config = dict(
    model='contrastive image-text model',
    loss='softmax',
    encoder_arch='vit',
    encoder_norm_position='pre',
    encoder_moe='top_k',
    encoder_expert_mlp_ratio=0.5,
    encoder_shared_expert=False,
    text_encoder_causal=False,
    text_encoder_drop_path=0.1,
    beta1=0.9,
    cautious_weight_decay=True,
    batch_size=128,
    lr_schedule='cosine',
    final_lr_fraction=0,
    weight_decay=0.1,
)
Rows from block 3 of the text encoder, named by matrix and row number. Rows with one number belong to one attention dimension. Each number is 128 + 24 x the weight over its row's rms, rounded and kept within 0 to 255. All counts start at 0. Numbers have three digits each.
# v: attention value (text_encoder.blocks.3.attn.v.weight, 128x128), inputs 64-127
# proj: attention output (text_encoder.blocks.3.attn.proj.weight, 128x128, transposed), outputs 64-127
v.6:118138096160159114069157101131130127135155119133099119144101132164185080102116137122110130130092150180122084148117128120117160133127134149129143130158114138134155120160141067103113122103109137
proj.6:081141093118104174152141154107112161102131099107070138096145109143116057149134158146155113084169077081130145136146120123124126129115113126112132142147157124098133161097153145086098141127151100
v.7:099117143091145096196116117152102108123103110102137143152142106094077135110156143151138103120127108124153173140128113112099134140151106096115101164130132131149148171127132175129167144138138120
proj.7:173134168136145083113105113153131100146138157161187123154119161105151185102119096115112162162081177169110106113112148137127118133140142123150137131111085138152126080165112115160139102144114150
v.8:146096158145136121136140144145142101150138110167141105108113135154138119146103140114143149079100150135144166119114147097088136181123129111110173100144135089126123102088161163101157100106184133
proj.8:136133121106111109136096153114078115132143156111157136134092162139138135061149132089107200133101140147065133072126153157127118125136142163118112114119138110163149089145148104161100144181102141
v.9:132132126173099124063149120153120171101112115120111156110155186131147083146134106112150139116119100141102094117141104173097107094126143121128140092103147123102123086150111115143122123165109116
proj.9:084130099117103163153141143100118154108115089122074127105145098138116072163130146166151109088166080084128155145153110115134125128112127125106122154153166139091118159090152158093113126110143097
v.10:121149101124131155078114104141130143114148139109136136131147116169184117124145106124137109152145149161146132136111124146129168131143138138157134113144139131093146114146111081105097109150100134
proj.10:074137100121097162153149153096117158095120092111066145102141102147116067147146157153147114089164078084145165139151115118120120125110113122108130137153164117107130157096164138106104130118144097
v.11:141140082150152156118149124154139121106146152128149153110157148169139120103142145087123149142155101116147096122126097140098169117142162137102103128088104134120153103155137125143132116156131125
proj.11:097143109102106151159138133097112146090123085122082137109148125129124076140148140166165118083145076092128171140154116116108104134111135113105132142140152145113135141104171142082097107126154113
v.12:081099135133124159123125102122114105095115138131132156152084120145071126119125161107101144115165133115157124097158152120133107141155130142115133138159109110161108155138115148081120121111111103
proj.12:151148145121111101144109125135092117118148155144168148147111156122129168075163126098114161139087156173111137107110138134105095148119131119149148086099105121178161083152160110169106129155134159
v.13:111097140091149100113143141150146095124130128127126089114129138145083137150127124112151105131141091101095139143147098090114130107154119144124115148119101120113105126119136172143134090146137126
proj.13:151122137162176105124163100135166127134089100172152119165142124124155155134124093163112164151108130167164158143148114125113108110097150107119126080122116166110116088124134120141135119094111135
v.14:110126119101151157148121123126107125148151126144124110115124145115075147118136106150143095136107136074125158118112141103159093164128147110144154156108143161155109162145154160131137102120116100
proj.14:179114158148163090103117097157149105155120144156187111165115139115139195115124098122099147174092181177132115128107128128127118115140147122147129111115094143149117100159104121173156118121102150
v.15:123122086124121134107108095129113131151124124128145149154141155184190079152147130113117122156134114143166080141122144110109148085144144147158158082138114118117136110151114106146115138139141140
proj.15:077137088124101176144133162101109165103135102087066147102143110157110063148138157133145121092166093089125137124133121128141130138113104130114127143153166111094131164100151144101103147120137089
v.16:120133120128165155080146129127131115163140118112159128157132115176187118140140162113138110168129144156184147116091131098128131130095141117157126066138115118149123104100105100114097141102143139
proj.16:087153102107083160159118164112088149096154129095074146092142141142118064125140161110155135081151099087107126109127139136126123152120100128125142151134151104118155138121157130077082132156158108
v.17:131144110154142159090113124151143134120164146119117145104163179132178077142136109098117118129154118174102085148121143133106159126144111142117130102101095119093140123171109106112125097129146103
proj.17:088123100130126162142157134096134158107105079113079130115140098144119078160136143171145109096169081092149170148153104109124119109112129120100122126153161140098114165095153140111117140103132099
v.18:094118167138145120158150162105133104136128121117124112115104116106050119085105116149130145080124106074171146137135128104112132157138086134107107118122148097140127168123130149127131099127125133
proj.18:168159141128115100142089117150106119109152143154161139140130171118147163100145109112122165151073175180101121116112138132105086160121139118153150113100086146160161072150153115146096098134130139
v.19:115093132085101144153153134098116117143091155139171127126114094101113122139126153172080143121141103080170104095144126100136085134105177132139113125144145118112120148143104115137104128118146168
proj.19:149145113132097133141139146137107148121147166109146163134087147141138146061146122101118177154119142157104145101150150121111108129119143132135127080128105106170143109116156093174104156124129167
v.20:130142124167142122118107128105099155142112140148128112135153116160199123157119117108148178121126142160156103137143152157147153123139144138121126084163159093144112116145097078158134123121154142
proj.20:084127096132091166137137162121109150115139136090071136093132087162094079141135174111125095104169107091128118136127128132142153130128094151126128138152157089105133173097135136125119163118137099
v.21:092131168117117129169098109097123128097150143100120106113134107134116165095119160125108141130101115106106141146107119106147144151119100150100124107167086155118100172121121123164121103080128144
proj.21:146130145141149110117139145135128116114131153134165167138107133144148182083145128087083106164119189162164126137108142143127129120137117140125128065115103089169147094119141084190129133121097135
v.22:134120145127165144134152130126165172149104109121145148145164124155178165154136095086138096118104107102104160163135141099138123108095137136129147147101089104158161133164144135107096108096139179
proj.22:091165147170181121116103200099141121141155123145114132138135129157109115165143133102123135123130108127133122126178150162138147141149106141108126103093104113117153106114106081141094161119119106
v.23:118119180110111092199131144099128105113116134153138137119146108125063170105129133125107119145139136125153142135135125118141125130113144129117115139121151137147102145125140183149162143150121113
proj.23:175126159132147092105105110159130100151143168144182123146113153111141182101118107096109144169088179170116091117105148140129135134147136134152132119107090123157133091161101111157146123144114157
v.24:120130132131097136196133108137144110134112104148114089105110119097094151110150134155096101090135118098126134124146098121113140131120134103113095160112155138130126161132129164146152145134143146
proj.24:175119156145158081104130099153159090160115155166187112159124157100152187114110093109105142165092151169134114116129138140120138123130142134131115109097096142155131088161098107144152114139113161
v.25:112136104119129177133115106143100154111121141146114106149126129142173104126144109152098135144143100183061121100126149115134106078095106109142095172125102153148113123164117111129159135156144121
proj.25:110096127144179133109187116131179131144099114148130124121135085125114140180099128143113065132178109115199131182124096123146166097117116123116123080125152135110104156079101129098161144086121135
v.26:113121147080143121152106153127128127124089111117113095123111101096080175110126126142121116130118120073135156136161113110107124124128105129142152165149096151110112133143154143165174112114120117
proj.26:180117151158168091103123099158154106161116145156181111164120142111143185116115091121096142176097170179129108123121132131125129121135146132139121109117086145139119097155097117173152123124095147
v.27:124109125167148161095119148104145147158101135116127095114160157168164130120136124135134171125104105163083125085111111132161147112112172099165111150098116109116160086117135108135114138139104119
proj.27:100113106126143152141162120124147144134115102143090105104149084121117074181101140169149096095174069089134129148154108119136157114114126127119121139144161157080109162087112155072128153113144120
v.28:154123132096089124102154161133145137165141131151115109115118156168105140166093091174152121137129150130161130152103143154121133094141100095149115122095103112099107165137101176144132097114111112
proj.28:133139119176094134126138140132149142123116114141098128144135112137132121144125112169109121167119139144120137165165131118142112124110145137135105140179093143088099112109139154167128105085095090
v.29:164130104160098103089148117145125105112170134158106148097155160111194104132111095158167144131139130137095135115110106136159130122096120095154132138115150160115153075138141105147123151147109123
proj.29:105093116118110150116139134112129132143093108102101106116122066139101111161118149146121091126167118089121125144124125124161162101145132148113102185183171104091093172112112161136174137112113104
v.30:104140126129110112185161117081095138135154102133151106148088061090101111154110111149103105153116148127145165131103108125149136120136124157159105127122167099108116165091163177143130126105146139
proj.30:157153145151119107121126138148129119113156166123150163130118152141145160081150131083106138159090161168159127134122147145101116132136110133144141082102075093179158096145142080194114124130123141
v.31:105123115129105134166139132122148132119095126155127093144148104075065179142103132184152118117144103100099126109137109107125127176145106135112114152118158132128135130139138131129125112135136103
proj.31:172109169139161083106134090144162090164102141170190104160117142100148192121109093130112137163093147161139126131132134128122137110138156127127117120107101147154113099155095114152171106134115165
v.32:085114100130137167151124118095142123091145117107095116131102107128108134108115131168148124124147149149113156107121088123111118122148138105102096115178170105147122159101159133153146169121088145
proj.32:124128110110140125150140081102142124103139149134103150099115117141177121146147145116138129149099134157167131116132123113119159136095130108144133056131163107166159101132132057102142149108144157
v.33:137140172149110078105090156127127095152138121142193100136123173078111143115153124120111123087131145142101125125085179114141105125132154119150146168102086154156146082153109164120131118177134128
proj.33:143129144162101109101102153161121123147123128137141098161148135126095136131111114142104125120151128117096123147130124139134116108154129152120126190117081147076113137140128175187114094143108095
v.34:097100162116128073117103130140146117113106140126159107127136127123094172101120115141089149124136154124124150137128156150120142108176131112113128180102115103149111149151132178146140105185101159
proj.34:159134151162077089108090125174113106135134161159136086146151123131122131130116129131100143136125131126105119158141132140099130101160133164130129173121075135089142116149131151199114093140111113
v.35:107112098154126128100164108136113169104159128127115142098151102146118127115110138150149089118129112116195117173163141133138137090121090130141117057145134122144146141084138085096105148095130156
proj.35:094125118085078143150125142113098113102143157107102145082120127123136124128126149090140138122120132111118116116118131144131159149124099138130124109119172085158158133123138100064136131134149145
v.36:147136180110124115130113144150127114128118100146141133158139163093105157135144137099106159135107160113118117120126122159117133132166129148136129201079131117135152108170122169124116132184121145
proj.36:147137149155096103104093149164113116142131138142139096156146136126109129122117115142106128120146132114086125146134132138122115106160137151124128188122080152081121123141130166189109090143111104
v.37:115105130104111128183137120120123089137105113140089090140114129123139155150149107144097160113109113137052157110138109107138147167137146121118108187150112149121117142182116150137155097145127124
proj.37:164131129160208116111151099134183148156116094146154121179131141129129131132129100159130115134128116152152141131143127097123096129119166104125131124134097179113096121131113150146121144121113125
v.38:098111089114130152199163127081144138120143117127103154106120120149152100163130122151123134157109118126093120098137101112122140142124129108160103072153151123123120168072137099131136162052097098
proj.38:127139105116175162162155124080139147110129095115110164118101137133154125115165131130144123140104132154148156107133130112143116155085138093132122081146168130173123108118133087087135161109144140
v.39:123153140163114097044113122140104117137151139142141131102136133149124133084116143109161111134151114102168110157115148162133116116124135141107136113087086110145135122095130150127139124132113168
proj.39:101118142104053120122107151160089104121135179118124110091138111116111135127098142104120137118146133091097101141116125158121158113164094165125126158110132091120151152128133141124133111141131129
v.40:152093119105156157149115108088114157139164109114134156112121123165149162129129103130133132167086174177133116100091110121128128149139133090134144072173161118124141102122130098112138156097148114
proj.40:113163095124139177166136145101115179110147093083082170124127129151120103129176138127133116132119157150115120093107147109163105179090118091154151135182131107125118122131145133157114138126136090
v.41:149119124093113129200112141098131116160123112101140136146081152155122160131162101145103155113094147146074132108118087109151106156096172137149125122178157115098144155148143118141126100147118108
proj.41:161144124165187137129143116105156154137115077143136140168126137142138125124154109165128119140114131161149156122139136104139091131101161090129132128152109167123099098128127127168123127114120115
v.42:107149129114105160179134117116137114128110108131125098147122116158122145119102100134130134090087129179083114107112138135129140174137159112117154129121098133124151098119146131173098139157163148
proj.42:142146110156171153133148158097130158127125068118112148160128152126113116108166110164133097127142127142112165114132127115169092140096136087121120151150123157117083121133131146170126110132118095
v.43:139147168159149111090111110168095156103149106135167131138160141084125131121137148087128137142115097113133105157101172143135127116145150113115151141120092163128143074176138144137136144169162168
proj.43:115125127130086130116111156168110134149120135101129100137148132112081134139102116123126121113163134100070093124114133135142125138162116151122131194136104124077113178140126197131125117151121094
v.44:091120077120146179130148128117136149113125120088099150132128108129135084161134125140170131126133092111143105128147093113114139119133116138119110082172158108140117172087120093098102144064133112
proj.44:104127107096148147149148106092139137115137123113114161103118127134154117143132143101154138127105124137165117102114131121128141156099121108137135068131178109167146122118127085052135165116151153
v.45:148105160128112073093087125147121104138100117134197140164110141110097171124147126095092126115107138137115122152112137153143126137162160128122140198131142148159133097146121167148145104162135151
proj.45:157136144170116103111103137172123123147126144148138093157146126129110134124122119143098129133138136131101122143137131135120118107152133150129132177128068142083121123150124162214115098143105101
v.46:143134080154156141189145118128111097130107095165080151142156110124119092126125155167102158157128097108059123108167149153112129100136120170137139166106152156118126139115157103135110113125142109
proj.46:142105138129179112110144092091169110143110105155162124151102144127156136123130120138140132137108098142189168134156116106110124117117164115108110085109151159166117112116111095082141145116125168
v.47:146138094146109133156132154134147121128132100136087142113135113102137132117149127107131102132166097090081154120176093112101137116104112135089089153126105139121112124120123126122108117118135117
proj.47:143100137132175099108144092099172098148104112161163115157109142123152140129120118138137124131114094138179164136156118110109131111120165122104106084102149160154117114120111098078141142121126167
v.48:122146072124135175129160118104129127104151110138101144093117101175164115123123116142134088130149118113165133104121118140120128154077120137114101095145122128128117117108137058111131141114135142
proj.48:102124102100170162149168113095141148122124109097113163109110131125134127127140132109154110127123133136159121096115131113140132160100120099136136067134169110169130151117123098057140173117145143
v.49:114155113107149143087127112122138120135130134167104155103139077145163124141094114153136114157133103136173155189112128104110143070113115127152150118129143094141142114078133139142139121093111130
proj.49:094119127088096139156136127141103110107132172110103127083114109119119138119127146098125126131128146107116113121132130129112154148142110147130125113125145084158156158121135115084138141131137141
v.50:145113139104115087157119132142097119119115123152138128166118171114074152113108115131119180123128121120115110130132141128114109160164127156110138207106116122116151123176124175127138130162103141
proj.50:164134146173116104103098142153125121141124125154147098161146131132119132126125116153103140134126129137102138152134126138126112099144141140125124184125085154085113105144130156211120091135109103
v.51:132119098103136157200110135116139105130137115113097103157140157093112148164146126136091177117121130132058124071149096115139129149133134109122101152133138157112135143170135143118156096144120094
proj.51:153135120154206135118153110112175159152114076133144136174125140132132123133142104161135114134127120154154146121136130097139094135106162095127131125150112172119089120128118143147126147118117119
v.52:133134139163129120069127144151104154128143148143148134108147131153143102083120148102155105128152100090187105162142136122085146078141107107115155065098119108126152129091129107101123124105122142
proj.52:093113135092053129128115156136087101114131172118117122080129115116127133124105145099126141118139129092105112132117124164129165115148088158121117140107161086140154141124135118099144119138139139
v.53:130144130126127107087126143175136121109125120119164120100147094119119141115128116134112083124175115078193144159120117127094112099123123123143151106104138111139116156078132139130107140131135150
proj.53:118120151112049107135097136151090085106135182149130111091129117116129140117110148103115146125123133105108123147132123162101158105161108171126121132098130098146172128130137108113128090138135146
v.54:090104160117138145133125094100146136145100133178096119118099097162128152115158133122099082157131162121143136125133107131151157096100127106150111076143127147102122157097159144150136153103115110
proj.54:119134103100127164186139110129112128099147162126079131081095110125148121127161148117121120152116154139117126109151126106122147156117131133144121094141137106170156137123130091105133145120138140
v.55:134100161142131129084136149110106125112118143154148158126126094139095147106149155141114090146128167099198099193101138150119132133110134141160139112127124128118125133081104173150137166086089164
proj.55:124144129121059128154093143164079115099158187129097119091135119128119122124129149103111150137116160124078100130127135145112145147147107160150135150126101094123167125138142125147110101139131115
v.56:125144150109119145082096123117100128104157146122161155128109123158146141103140130106123124137111165125196103131105139142127153119107111127155156059123117135134135088104111100133133151129106143
proj.56:098144124102059154149106163133069138096153152094092149078133111133117116122139153109127139124134157111092104125099134150144142138138087137146142155142136077130148138129148130150125111132138108
v.57:100167112131150134090147118136141176125157106111121140124134099135148072136150126120117136146121137111175098104131160095105128110132108099140113052143137119106121153120129094124097109088131142
proj.57:096116101096168159152174109104148148125118108096113160109119121119126132136132128110151113124130132131147112088111126113143137157101113098134140086140174109156122163118122112046148161120144140
v.58:130133134097135116196131125101143109111103107149111095159103161127126134129115114156128148123082132143058140093103104132127125151102134104138100189140118162114137116148137133136152103140137118
proj.58:155138117160207135120152111121169161151115079125140133173129138138125126130145104159130113136127126157146142122134132094138087140107160094129134126154106169111089124128120150156124153116115110
v.59:134099175140113078111099123150121117144139125165190104171105179108107149118131120093128149116108123108116128154106164155133124120132137147111125204115135126127140087154128166142130097163132141
proj.59:149130148163108104104110142164123122146123133145141096155151126123108134127117114151102120126149129121096124148132128138129120100153131145123126187125079146079111127145127173207120094143109100
v.60:110133096144131139212125139102152122132111130110125129159106142130120117165119122131136163132101136153068124082133116104139133155124163142128097185160109159111122113176149130146123081132120089
proj.60:152128120157202131117153109109173153153108073137143130176126137135130125136142106161131112131131117152153148122137127099142098128106161098123126124148119171113089122128117143149130144118116119
v.61:130116131123123159064167139166147158112129131149134142124171132150181116155106119111123120157175110134172133174134108142120142079156103139127139103098121114149123096145153079134121155115172117
proj.61:085100136078106124132139121134118101125124167109126125095118113114118137129102143097136127113138122091139112125127123133112165131149110151119124108110160092152149165117125119057142148136138156
v.62:119145112133126107122164136139138146110105128121134110128115113146135100115146109117110063122188101075159147177158159167111122098155121134105132132125089120138147170107122111156122124106141133
proj.62:123100143116092097129118114126127067123112166168141105116120120118141147123108141105116135127115111112137147142148113148095166100142128170105100099086153119158166126123126087079141107128134166
v.63:105099112134107152168110096151147136123121151101152107149126096144102148137140155140132086161144109080144134146114124085104118100119119131140097139160129146133087169042155130119135130097073100
proj.63:145143129127077119146091092145112116088157178169112122081128098148184127151122149123118171166075150164139116162132125139091150113130135148153130094128125114150186081123137078138121122090133154
v.64:122138084161130130139098093145123114133170096106114111095141153114118138135123153112131110115102134180110121143108089110144098126117156110128112124141110178145126116120127144103132148097080120
proj.64:117128127097192137139183097121153145118096110124117146110124095133140142109151117134133105166098168154164125102132146113115115151099138090143132091170146105169136094103140099142140173112112133
v.65:114118091126109115118100140084130141142137141136172108130117130171161136124134135104122138111118151155132106144119147128118111093127163159098130149147140140113136126146110132069124104157106145
proj.65:142112117167150144119179102115149122155109139123112112142128095163126132118156157108099129149107111156144121093138142134132152116111119135136108121143134099133136131155098095207166169135132132
v.66:152111089160089123095094118109126150130105110108119145140134167174114117137136121102117112137127120158099101124113112132148139104133106143137089125116115100132147127176108099110138141168136097
proj.66:128121107154117149128158133107133108149122146108092123141128098173116123117159166088103132146099115147127114088144151146142163139103116156133096119148140079130153123152112087201148159141134120
v.67:115114185111146098173177154119139080147134129115156107136152106126097135085134096117115114134136154128087150095124124129138095122123121122110120138163146126154106124109152138169170121165159120
proj.67:135138138156087106109078156118084118100150134147136142126143172138160111108111144114148154097154108097148134147129134169106130104152121162107129092086102135111164131115130097101083109123137130
v.68:121106105137131150102100128099085164124115140101130111153120133168134090151125164121136142111134146168112098147129120128115124090116122151105106102124146118127121151123131099114081096134116136
proj.68:132118120133163147129187100120160123158107130110115121141119084147101137127159141117099106161098132159135121100142141109142149141103139125141107137165135101147122128150111117191170162143118128
v.69:140117125158121140140173122107145126121112138140119158134143122103124164089143097106114151149132116112077113066102161137125108136101130150095126131114158144120108147152117155180147116173115103
proj.69:113142114141044126140058176125071117115140129133117124128127158139137105129119146116142123095146109101107142145137129151122119124137131164109118133114144136104154129106147132078088106127143123
v.70:148098100141131139112097135099134120130155148154139134099121171132178131168115167156114121133135160130139139153100142134131132138162174149125158128112087112139114112140123119103121137134135150
proj.70:138114146134200119113200089125174133150117136142143132131129095126118149123140125146106116155119131149165120114129138115133140118113117101140132112133114118157105121143102113204167168135116135
v.71:148153183100163149163157155157140115142143115140114131140119096087120154131149092140101146112141129120145115103155137159114144153133078129120113139114120109141114107118115117187162110131156122
proj.71:114144138119093117133074172135097132102143125135140141113121172110146120125108115137149153104147133099110148157132118131115096135158133138110148131108120148123127124105157149055089101119128115
v.72:119113116129094179129101109146108173100158155156149097097100155115178116139106146146108110145109161154144145173111075118147121079109132147155086075153120151120130100138127104097128118122116159
proj.72:137122135125197138128188092120174138139120126123131139134114099132112149133158118135108105174105158169153123114134128094146135136114139101148129118155120111151099121145118113174169149131106126
v.73:142149184088143089150161114138126148116114143135149123128121115120124161129126103156126132097110150099175153143127135111145116167115123082132162154134135126157093101114106130129159125117176164
proj.73:125144139115123114145104129158139148118151124137138122124140163100134126146094099158160122088157119105125132161111111112120096128149130096130171138103110175102106140116134174064098104123149134
v.74:098138156095144098158197153149147142150100129103110163139128105114100153104107116148150121092151090088137136095136164097152109161136105120124154131110109121125120137136111140137123121167165106
proj.74:117138120116062124144082161141098119124148136133119112125149153115132114143089132125155132073155098084084121136111123160137135122139112146117133153095135152093143145123129150079097075143164136
v.75:146137145127100103084106083104142115121135084168161116117098139096139102163106104105126093108101110122144111167102092107142118110153182122109133092150088136168116112121152139107099155111129141
proj.75:130122118113204149129222087141186152147083105123140128116127103121131150124143120131111096145136131153150125104120131112120120121114126105132136109130134125159119139119121130134156180126123140
v.76:165120098074138118123094146120131145142120119166136142143144109122156103119139108130142094096120159114167144116097107111118103091148180130133150147104124158154124138108107114129152134092164109
proj.76:154123131163208134117194114147174142140106131137152117127123122111127148135126122155107103124163100131145137133125112138129130071133107115118129096083113144133107159128099116167162180118132139
v.77:123098165127110088125167149107167112156092128116135157135127106118106128104160115129111160102106080124155119132139125138117104158163113125143125173112106097123101089146133172099157135173179146
proj.77:136136119157084112125088143131106118133144133142124112147157157143142105123104149110151145076145076097122123119121138172112130111129113144115134129099124139089154139131116115109090103134167139
v.78:148131075107108115136089106110117134141136110133124101092096120150148097159123152109142114159147157144108144179147127143092144116118156131105119113158104139114151110155138110068130131118145149
proj.78:145107141126201127119179081118162129138123131128133130135124090126112146129150121143111114171108151165154115113126124104141147129110131097150125120147116113144105123151106117200171152127105131
v.79:152108111167101137142143137159164138144130093143123149120122092127107158163129089125100126115158108154091116121155124114149103147137124134102138161139136147151107115112123169162142146140125078
proj.79:105143120128037139142059167106069111104158137119086140127117166148141106119145142095145137139104146125135132132140136135130120166120133145131114121147135100131151107120151110091098105134128112
v.80:132111098150134113159097120132138101105162113142152156123139128117133131167124109157114108172120121140138086127157118151127176128158159154107160122150163158139140179133148127099126136141074102
proj.80:113107141099192137112211122124148140135089114128139150116108100124121148113152127140105090158148160140150125120116133129142123114123125111134119092127134104175127117123131121145153188129103126
v.81:112148106148145161161116170154124134125106126126123144128173115145132186149099119094078133121144111098094172113145155114163116167129141138120156169125156081098157144132113155132152134103100150
proj.81:122127124134047116131034156113073107113157143133121123128129144148143111135112140119146173110122114112100126145138117144125130131143133159117118146126143137093139134121128138120101096112135125
v.82:114125097159123106129105081154140150154162131143127149153101133143148143120143125157129097151125172135141158179095105132142152097124159157135079164112113158122130157109149109125126117107076108
proj.82:112122136093151131123148121092119112103120130108112155104111127137149135089156128108127147172094170146150128101135146121120134172104127111144119089143149087184154092110141088119132179112107131
v.83:142131083154139155132099132104123168118163101121101117119124136132158084125153112119111089143143179173093102143100081135146115089107153132122093126148128142101175141137136129121106097078113155
proj.83:127118128123168149126173101120150137131100122116124132119104088137118146120168123136102106185095162168152140124144132096129119140110138107142116121175146100168111114126136122171173171111102124
v.84:114148108119126100118070137129121131150095104127148127161145158150129105121160118105127117097104103123155107119108123120132132121148127146127162118113108119114111120188146137097125137171115096
proj.84:150123113157139139130173102121165117163130147123103104150146112151124124133139154105123107119116090138131107085130147148146167111101111132136115132127123110112141141171088094191151141151158140
v.85:127122150127138102097158125157142143093107125170112100125098128135155087113151120133148118114129124129162096132095120158099147106123172092126175143133156112116150091149139105111096150118135131
proj.85:154127138162203126124188112157184145151106137140165118130138110112126141133112125158108108103172094114131134132133113126125140066145125125113143124095096163118105160133098129157146143144137138
v.86:140124098159092144098072141127136155154094109094133119165143170127119114137155144108113108144134117143141135119145115146104157102147128164111120122120129151108112135164121104089106143167144105
proj.86:146112112161146143121164110106139109151122142120107118147130100167123126121154164096105130146110114152134109087133143146143169118105119148137101113134132096126149129157096079203155155142134134
v.87:149161168122138138125149108127122150139098101156149143073116108087128139135115138123143170137103117124140166156104132158135141098111136093159145136131138095164135149101103149142123144099142168
proj.87:114137146124122117123100152149119153107126118139155140105111152098149130120110097165136158126147146116129156179132113105106079128164138114120158131127119155135097125099158168064114134098113114
v.88:141102128162108111161137119132149123120147110144109118148112087145115128120104087128148124150101107099057114113116139122130114165108061148145097162127148095129158152127165133125152142102092143
proj.88:111144118111042127140052162118074114109170134124101132141132162141125102122142141098158140119110140119115122126129152130125112165139139139139124158154131110101151108130150146083083080138141121
v.89:136138069173101141095087126108134102158122144113121100134132163137136131149164151110099116118113093137121110114103142137145112108142120160104122138115147113110143124174122117082117136148089114
proj.89:137121112168126142117155126097131108139117140121105126140130109178140121111159170087106142146100111148143124089147154155129159118107118157125093101139136084136161114151111063199145158134134127
v.90:135152181113140120138204118134147144139136130116096145102139115131082176123117135124151146101159132121094157109165126149134117150098088135121103131099116145136109160100131157148149130112148125
proj.90:110144129104084117140065174137088123103144126129136136118129159106134118129101120134152138093151128087101139153124120139121113135147129143113135134109134151114138129100155151052083095125136123
v.91:094152132145120080176146187117120129116117092138155103171105120148070162082118093107131163104151105158106130096125170155139130139104083140139145146142121150154106138156102138115145089112130087
proj.91:121138121150052130138066155135083112133157138128096103151142160157135099124123156109150134092122100108123121120137144147110116149135132150127129147118123124094153126132127122109085099151159126
v.92:170139092147127146118096087111102121151128126124114078127108133160138100179140116111154099148120120146145138165140134116108122132155148136166094133121132178145115125146118136058091121133109128
proj.92:146113133131191131116178083117158130137120127126128131139130092135114140125149127134116115169106146161163112108123135118140148126100124099154122114154127107143114115146106102196169157124115136
v.93:123113155155121149101091121160088153119130161126161133131076147134126114143143111172108105120110155166126142167154134134123159091149163153113145120166110141103140178141151088078158140117104167
proj.93:132113138114229133119215097128179141135091113118145150119129108118136152103140117135115112155130142140150120096126132117125133127114123100131129094128119115165129124126117098144149168128111136
v.94:170092105144101143108085105137126169132167120116106111097120133141172092121152144141132096140117104155104119174156119089128140124117160115162091091143129131148143122118115148091124100097123126
proj.94:144112140118204125121181085118171131138122130125134137134127088130111146127151122141115114168106151160157113108130133103140146129109134096149126123156120108146108117148110112188164150133108132
v.95:112158140127114127104134127121126110150125158117131175126172103148138147141143081163144150162141108146137122075123108125142119165086106137113092127110097102141140171083149091194174114125135131
proj.95:113140118134046121135030166104076108103167133118108134132125160137127110133125131097151162126101135129110130148134125139130125163134120155123118135132140116114138116137146114099110081109130118
v.96:105086173128107096111145130138118127120133108126137152154091154118111162097092117125174118128092124091105112127100172150138146130116098141084140110151153123151159100176150090109116147176106148
proj.96:138172124161149152141147131165143155152155125150134136147170117111115129142105117138140108126133130133105072145114165152147130130148134142141139128143069150077116137140113130155145093119136098
v.97:148103139131096099127123092167109155167161174167110159112148101140145171123133096106138115131139131141141113156103159121108163176105114158102109117117103099107091146106144140133130155099121144
proj.97:123138129163096140136126170112110118143169142125127145162133120130111130138115132123123092099154121098152136154123148156179148151132114164107117067119109148080127147070131125122124106105141105
v.98:143156125105122165134100123139163106095160105123108095079126087125130114134106125109153110173163100139157131089147149075158124160113133106130164128152122153093143093123159138149127143089125090
proj.98:128102116118142124108154095138124125133070130120134115103110122132136120073148120123107116154131128127128153093133132105093124107100134114127116134150154106184143099136133123130141136164109155
v.99:158158148115112084143168170096109158121137097078142114091157103140086147163104143137155147107103139111168147099100130150108104114144156105110153096164147135142114107129106099146144141135093088
proj.99:137101110121103151120153071160146145111084112143106088104154138133152110110123118106122051165118138154132101119116106138092110096126104095152128193139168121140139138114116149092122118121130151
v.100:153123190091119142187110123126088100146147167142151087089125114110088100121110130131153117141124164123118106112158093155113170102133106135141101122102090127176136088139140126130112156167151104
proj.100:087159143129135124164146199101121115122142124113128169149131144127115143092126129132139119070151118079140163139135153147156116163137113142093128066118127134116123138084156111102114150113153100
v.101:150096099170140162143142089155139118091157118116115158140143120162126166096121119149157143114116153147119105165114152118162152120158159124127102134158088145123162176092163158120098106132104104
proj.101:124109115103124123096140084132128134117074106120118105089123137126147126122153121124123120167127136149125136105129111099100104116105144103132126168153154109181141102159130136129141132158105152
v.102:115131124105104104164117136141118137115117173142134104095160121144143146107111103105094087145112157102172092131131108120143149132160098144112166147136135162150148115096115135119157146120166145
proj.102:101142130140148124150146185089116120121134117099144179145112148127104153090126127114132126071151115092130171123127143135149110156144116151082123070102134138123128162084151108093111149105137102